From a checkpoint of a small self-supervised image encoder: width 128.
Rows from block 3 of a small self-supervised image encoder, named by matrix and row number. Rows with one number within an expert belong to one neuron, the router's apart. Each number is 128 + 32 x the weight over its row's rms, rounded and kept within 0 to 255. All counts start at 0. Numbers have three digits each. After the name is the row's rms in percent of the matrix's.
Before each expert's rows are labels from the 100 images, of 14976, where the router gives the expert most weight on average: "strongest on" is what is common among them. Only what is clearly more common there than usual is listed. The data: analogue clock faces. In brackets: how many of the 100.
# router: router (model.blocks.3.mlp.router.weight, 8x128), inputs 0-63
# gate: expert gate (model.blocks.3.mlp.gate, 8x64x128), inputs 0-63
# up: expert up (model.blocks.3.mlp.up, 8x64x128), inputs 0-63
# down: expert down (model.blocks.3.mlp.down, 8x128x64, transposed), outputs 0-63

# expert 2
strongest on: numerals (66)
router.2 099:110116155116135074129168036112102170087117141149169151160142137162128162125142113030132157164133156187160125059123079140158095144132059127046124121124116075098159130124035153169128080120128149
gate.15 107:130105137158119121134154198092157107094161126085152093012120096061142096120118128187141124116118143139112096102135165130118133123178142070165164111147175136112163054104129137056115090108105154
up.15 112:133105152101141115119179150074105171134153112156186119099097083103183090112154095122142125132099148154120106063145110150164077173158093102110174117129144100125169080126074117132086045138134187
down.15 121:147110123111147101122116138065125145099131103069114100112142151204138127128122164116119149207104129090114155061167090124140142076113123124127131157131123160134106218130122131137080170126156146
gate.16 114:112101126118158148149144114138079107118130113194147102159122148137096146165113114125131142066151079014101146107088098105139163112146131127110058091141156179199084131127174159134122141190126105
up.16 096:199085128092210135117055152134136155074165160156118136146173116144152142138157155071160131134123161163195152118118127122120110179096071132127191155109132111124115176169158126126143118107144100
down.16 085:132089098096170194103109139095117125152098102167118138147124060148151072138113166129069112182106113082105055153066190126054134137125096034130127104136137115114113150147109121127084187123161131
gate.17 106:074190174134064133079168138109100083165139134104093131132117148113092112098084135184121149122173122122113099210112165140160185072142158109127116091141107122098137100130130122124114200089102107
up.17 103:149141125158066113144099137136098100141148173145071142132096089148093123157131122160110145148095149144110124211093203115100137133163166132121163187094125115069145130125123144147125164088129105
down.17 102:136185107148075124120124143125132133154132157080128157154155074119112131128113142192141130179094159147140166210176162138081098143110210111144148115151157129145142152119194121141173056129078161
gate.18 105:143164111092102101103157125148112146152155061097140162090127157148133154093196074090130108104144187154134167098134153121162125141151090228133081100126165153105129141141124110102097146132173084
up.18 106:153087154152166135151119098100122144101139141175057134171144113105097170151040187150132163155176084122163096101108080131118092124099125057091161149109124089132148153110147145172151110108066128
down.18 097:119194121105172179121129085123121127093141115191116138112094094039163055117151101121082111115125115154091135201080183138091143135163128167133141096124112114125152144119127120119129129140112133
gate.19 074:148090159120090160113139134202137070146136106112102155141150130136105135129065116142144114073170104075137130060096099129137125145129110117135107107158216144173057140108133157061131088148164064
up.19 067:138162127103159112137077157164107119138142118141160130147130109153208125143188140069145093161098157132138160143148106144140126163145085150135152158103131144133086192165135128153101142105147131
down.19 066:136113069110138162087117148141131108113122090116132103153100045122141092123118126127031128152096125122106111139075207141053142120128052039136132120129128123119171133126086122128105220122131110
gate.20 109:105159179143177107174105141125114111136101120086111107123107134117119104140148183192128123157120098104122117177128153104070149056167189110128153162133179140117112087138196193129109159159121152
up.20 086:112159168071155126110121102103132159130064112161147167176148128148093125136114163128131169156115115153199149144130059096115156110140134061076162155137133111105132163187152182188148135151124144
down.20 095:109052122085102082069120154129137131095146085063129168132134117177090093108130112108079142178136125152126139121077125153119121234067100061135248104146108039140142163133099143117153174128118143
gate.21 102:128092150144115115158094153111064117118144101182105123039120135098133105121162085129110110105159132141082126137136132170133131155187151183183134162148155113064091131170113101177094103108146106
up.21 097:160099116096129147184083107169140101121130106124104122107204105123144151154071162113126166141173101154063147112140125089107149106143161104124095161140119085109150082118179189151165169111148142
down.21 100:126148142111088111096115127159120092126126093193128133138070144076129112158116077100069148098173119143108105202044165153136099137147132137121091076097120063137117102115168137145171137132201121

# expert 4
strongest on: numerals (64)
router.4 097:136064141097133085112117094084108127126110101151139124164146138134071146144126133083134097079152079038138120044129038123144145132113068117094050112145139166164046174136140121103145098146143129
gate.15 087:133141110131123179135125111099137143156145167085061138130111120101140122133191088197123201154126141163191143111095145122132146126184140142115114092082106109063161081110127111131061110095123121
up.15 095:151133094134113088143074150136130070144113100081202150158151102170146136146121135095139071147083121100079117119184136126101128122133112115133127125194086177151126162133164157089174135110172165
down.15 093:133207107144146170050126127175128130128096104149134162131078104101212106119115179255117119130081134149113126134144173136108142115224170100127139134133128163128123118132126125127203164132089127
gate.16 121:158120118157051089124189154134165110100162122068110153058145148095131185086077127167136144116157127117146164092092176142129178112103132131142120167096144115098121078106120159045142116094096104
up.16 111:098200118153153121107091088115131145151112116173131132163103137171160089103148139104133120152079116141081121200173161127108126060139158070141140123151131130140118109138151151213181187144110158
down.16 105:123130095120144251123138138102137139132149130194126232131076069108178139129129117166183120161092134127109141176127176144063111144135205014142155138114144140123144160131104139118087134109158129
gate.17 142:125197071123163162112131099111146176139108116050160142162139124166176119100190151145136129142118111112087135103186151102134130119179152142094135100162109195152118180105117095136141140106182094
up.17 135:125078192132092110136131157155110068099148137196085109090129140086082118122073109114113145120142142156156108161068112151108128123082145097166137157091149054095136061157152166148103136116061164
down.17 125:114067124158155170136135103170126119107155126102116117126128131153120099132162115077114107140140135136145073105136123105130149199068098175116171126142114145127125173121174139096102138119144095
gate.18 090:161135100122156167118108122119120134153159134146101140140102116118115120126219119190120189119146120152185157101116143133120121138200141138102165071111119110099137115112122117193086121099162083
up.18 096:113145100134084064148116158116127091161079105060170142136149107150157137140109115105143063174076121105096106135174132110110138102114114137151100146149081172133137119130146148080152145097154192
down.18 087:132176087167138133078122138156131124130039095137136138124074081138220120123120115255154118143101134140114137151174164132111148111184150098131152154118118161128123115128117130133185182130074145
gate.19 074:171102109134083214130164123165145086087111082109126147184153100166109190118126112164128138121100143111130158111085147094103187113178167128105089083144129153132147168112230126115111092107165084
up.19 083:052122148136119078123201136122133085143129108093140120113152140088144095112124151097123118108196117113077123116131118141181118116097121112127093138115144134134137097111105157072087172108105171
down.19 082:129171105162149142159124134143129127160112150119134182122055109164166133136123118255212143159051132168125189188162185139114133145108208090132152179121151108129168089138126131131142092136112134
gate.20 074:153135096130121139113110121129080164129086093174134123092113140100116112130194137120115152166165153174160127118149127136105094127172129122128181140094141084071166085103131132176137144142150162
up.20 079:125116125121144089134108175096142093125167139050163130156175097172145141122122116145145120138090097101107120125162136102102166115134138160122099092192071169151128107138178138123140149076143123
down.20 070:133161134150173196108129133158122121148128138131122173128104093103224116125122117235130126168110130148122152122150182133098132096155233079125171120136128149124132083143114130129146151126085133
gate.21 110:172110117150047126101097117121140083161177144026073153138155125127129120100138102185131176184114157167171132090141140126116132146151143127141126159117127068059157113112135136080074087082097135
up.21 097:141131089134170100159053116111157134157135125148141142170143118181130151184133118105148121128095103102122141168104169071091114078123117124082124143186099140151169102127184197125173183131131143
down.21 098:126177124114159193122128119154128127135127128149130144134078067084193147127118111205157128100147131139117140127110204133108122120180202092130102088124152155132140141134149127122156110127087107

# expert 0
strongest on: dark face (76)
router.0 083:098131147163096115130149120144127122043117163088127123112109138154129101079119090117130104080135124105094154201122162101110169142153167125171154093147123161139100157124153118073151157134122120
gate.15 116:100116133117136093177066140168159095162127119137127108122103151079156169166104175166137138151145091098109147127105114128135108096102147154119145206138122121140139081150154174163065169115096091
up.15 110:146143134158109147091191127106090156093171152127122155134160106178082075079174082083130116096089143145136089169137151119106140162135136107167152086094156114131111178107074067093168101147148168
down.15 110:116104120082149227151128160169108165078140134103088141115116151207101145105146058132167174148169109181162150127097106133086112124154097123135140086133181095138160113124115150150206111149130154
gate.16 069:110168129116154103131207122205134150136127089102118135074151151095092126132102162106093121181131143155154082066086068090121102140118151128158101132104124097080119084108128149137119149119133114
up.16 079:117082197146142128114065092084121102108140136154107124181140094136161083170137068151133125037123103088069132180120138139153093121165147167156115176174143160156125111150117116103088103134104131
down.16 079:117164151143165211116129129141133128142177143109141196129165108094190125121126125197142123153098122147142138188050163134114128155107246158128133091133132145124182134126151139130121202129133117
gate.17 134:191174099117109157172152092155100128255129119178053091104113114110149143152100148155115118110124139101128093042088122124139077133140125166118128110136118108128095107111137116116144076137131112
up.17 149:138156149151104157078073113083103108144126113113105160219112122173164072105144075118134087099107107087064113171117161146150129144146162125135124094180134160141105200145121078135118109140104126
down.17 138:126176156175087150106127123133125134187155140088131120124115148079161100109126137204119110171089125159128138130085176149109113150166219168129161052116114101121149103127147115130096143129093128
gate.18 080:130151134101128127103142118216096158141148148121139156105113147114115122154125133070093163131158136194151129104091138172167097142133105158170147122125101078076148133123118105127149135116129092
up.18 104:137131126138133132126050080062103115142099121135106135192126131153119114127105110158131117069097086044083110171136154115082152136161143115113127127164162159170053122158150149160119143140101113
down.18 097:123138179132098158087142123165128133139109112117147124123174104117225077113129118169165144185131131153161144186072150141070123136154229128128118043125132081118141097125099124127136166134177113
gate.19 128:191113097138103121130106145124107138168078065178108090122121101140192129135120131136103090160076160113093105120141128126095118139132144147160130187113138132091086122128136151134112124127165124
up.19 107:106101199161113084130120104063072135119188167158120125157114113131143093128133098149128185099105127135057120188095176170163149127104155146167083187152122092094200140143083119158128121117098114
down.19 103:129150119158187177135125129127124127079216132125131157127152143137106095128137091117102133072124134111114134173039200131131125140120212141123082108128124157131159112120139128116024107122131122
gate.20 060:145146100150167071138159155184107117151136131182093098104150129100127169169129188130103145133145130149159139051125127155138089101081116148139134164115126103114070072135169187139137122120151079
up.20 069:135115162095084198111139070081122146124130128055141148172135149152111075039096064154138129096132124090117140162118098120124177166186133126134088081175149179129142186153131080087100136132079118
down.20 069:121108158109188152121133119117123126118189169106141191130145128053162123129127156137098128112121129112113059105058064132089126176124178238147121087135130132126070114135117125116082104121165112
gate.21 148:111159103145151194096100138083150117153132136132122098164082130166205073174184042144138117105124104094094133120132177139169064086099109075154156178117116175161143171120141079093088077148137184
up.21 126:063136139136140142098121143071124117096142128126148116158079153142168097100174069126149127135124065087083117172131140140153147113138126104112148116126104174197140141147114088131101088126114146
down.21 118:133094158148145069113127133138119106056149118117145196157207134178112099130145070044125113120163143107091115151098140132154125157138107120129159137135155107127102090130103108149071030123161141

# expert 1
strongest on: square case (66); four ticks (61)
router.1 106:132074084057177152128125177183105129154103129129166140095121128090099130149064141062124130111140121117141126055114085137128112126113074108135094082135112082119112053124118161131151114111122095
gate.15 152:103126161125076078145117085063144110128166167114110100156153087129120116140147127120115056136100121095174117123136096130142157155121136149150058189119151141141092232113117059125122096169142183
up.15 147:158090083096139087159071140159090097167124127146141165151121112132103166164110108096155146154171148148102130121126098170120106142095102116093067136124140039086138083144078173130142127112141109
down.15 122:128051110081082098129119129109125131106158090146125130128144120173090099128137053135047132138105130132128114095098072115116116124097166098131121164130142122125068251133118114130109170147152116
gate.16 139:070162134115124107119216124111105127109116148111122104103143130120148108074131142147123085097127102080142108111098097127178160121166136152145033118146124182150072160128116118142118088102107107
up.16 122:148113092096164145187140129147104103161169129122109135106104142089104159137127105125138189146175137158092119088099140182126070113101102131099110123117134044082158075151081160119116094096113096
down.16 117:129104093078119133131131125093127126143151097133127117130136101152134094123127048143073132164098136086121114130100104124082109091078169069127106133127166155134093255128122124137132132137115129
gate.17 029:084140128128134055111223088081092109151089151151095089143114102138151121139121134118107139139117152121099109088110122129160128167149099152150091140157121190145034193109104133141137137143119073
up.17 032:162096177132053180113066130147142142173159123103140153084130103105097105113110087161135106079062119106150135228082161112065204125137164107195144144140132157127185098154133124144142131102119106
down.17 076:124135106181150152172136129142123129158117166140124104134157129129109178130120195125166123096136130088124170211140225141151129122114155216129109143123119127126146066131153133117145128122110142
gate.18 047:091176187147133155161129141091152128106136157107141138108113124160129100123128129166124141033087117098099118221094160116171111100169125130133161168147140160184094144129123163111112131139084125
up.18 050:139155149157097125170034125147103112209139147101075129129110129133163115138122137164127168076064107104145115214131190104118086111136104134118200170152137151144100135144132131125088159150088109
down.18 072:124147129180167142180138132148124125171108172120122111129163174125163169133122181096184120094146122108121149179130211144181135138143118206131093143120116143123160060127147134122138113121111139
gate.19 228:124086137104130146084217161149125113114112109137141145091136102097094138109085137129130114107177114113112121097093102153127189121112126093172058053154103136120136090128111154104185085112111082
up.19 198:123087142104123141084219158141125110116115110135142142090137106099093135108086135131130110104175117111113120095092100155127196124114128093175055053153104138123135093129111150103186086111114079
down.19 160:113148207142125090149137131099133112132128134098150153121161206139198108110138112092201145172127124196132100101137104131191158178157073099127150163141086132131158107140095118132072126120156131
gate.20 049:115115158131115090074120107130124082126118126170150108096099070152147130187117112152132074066096124094087133173076118138128181178140133126230075134174140137183106134156086143162172148119147044
up.20 046:146101140134055122092088116148126062175110117150121113104088101131142107158100100172135064128099117089125138178134136114101186170107133124213141122170138205157127142153119110106138143122125055
down.20 077:122137116179151146167137124146126127167116165142118109130161147137110172128123189119179121078142129099120160211136220143155132135127144215130114149119114129128140072127153132117148129122113142
gate.21 195:080101138100133147071237154123130135122121126160148139102119111102110128098090130134116112113144122102095120097083099139143212104131135089180026068136103156136116100125113129133152088122103096
up.21 162:093095121089138133082218160130099127153111120171149135101104125093112135120088127129120121114148128108093113086089099150153185103123123094161017071133105145122113091127103127145148087116106086
down.21 146:125147187127160099148136131107133109162115127109143139124186220150202118116137084106192136183106126150141105126130103132189150170123072106127105198132105163136163115137109115144088120126135133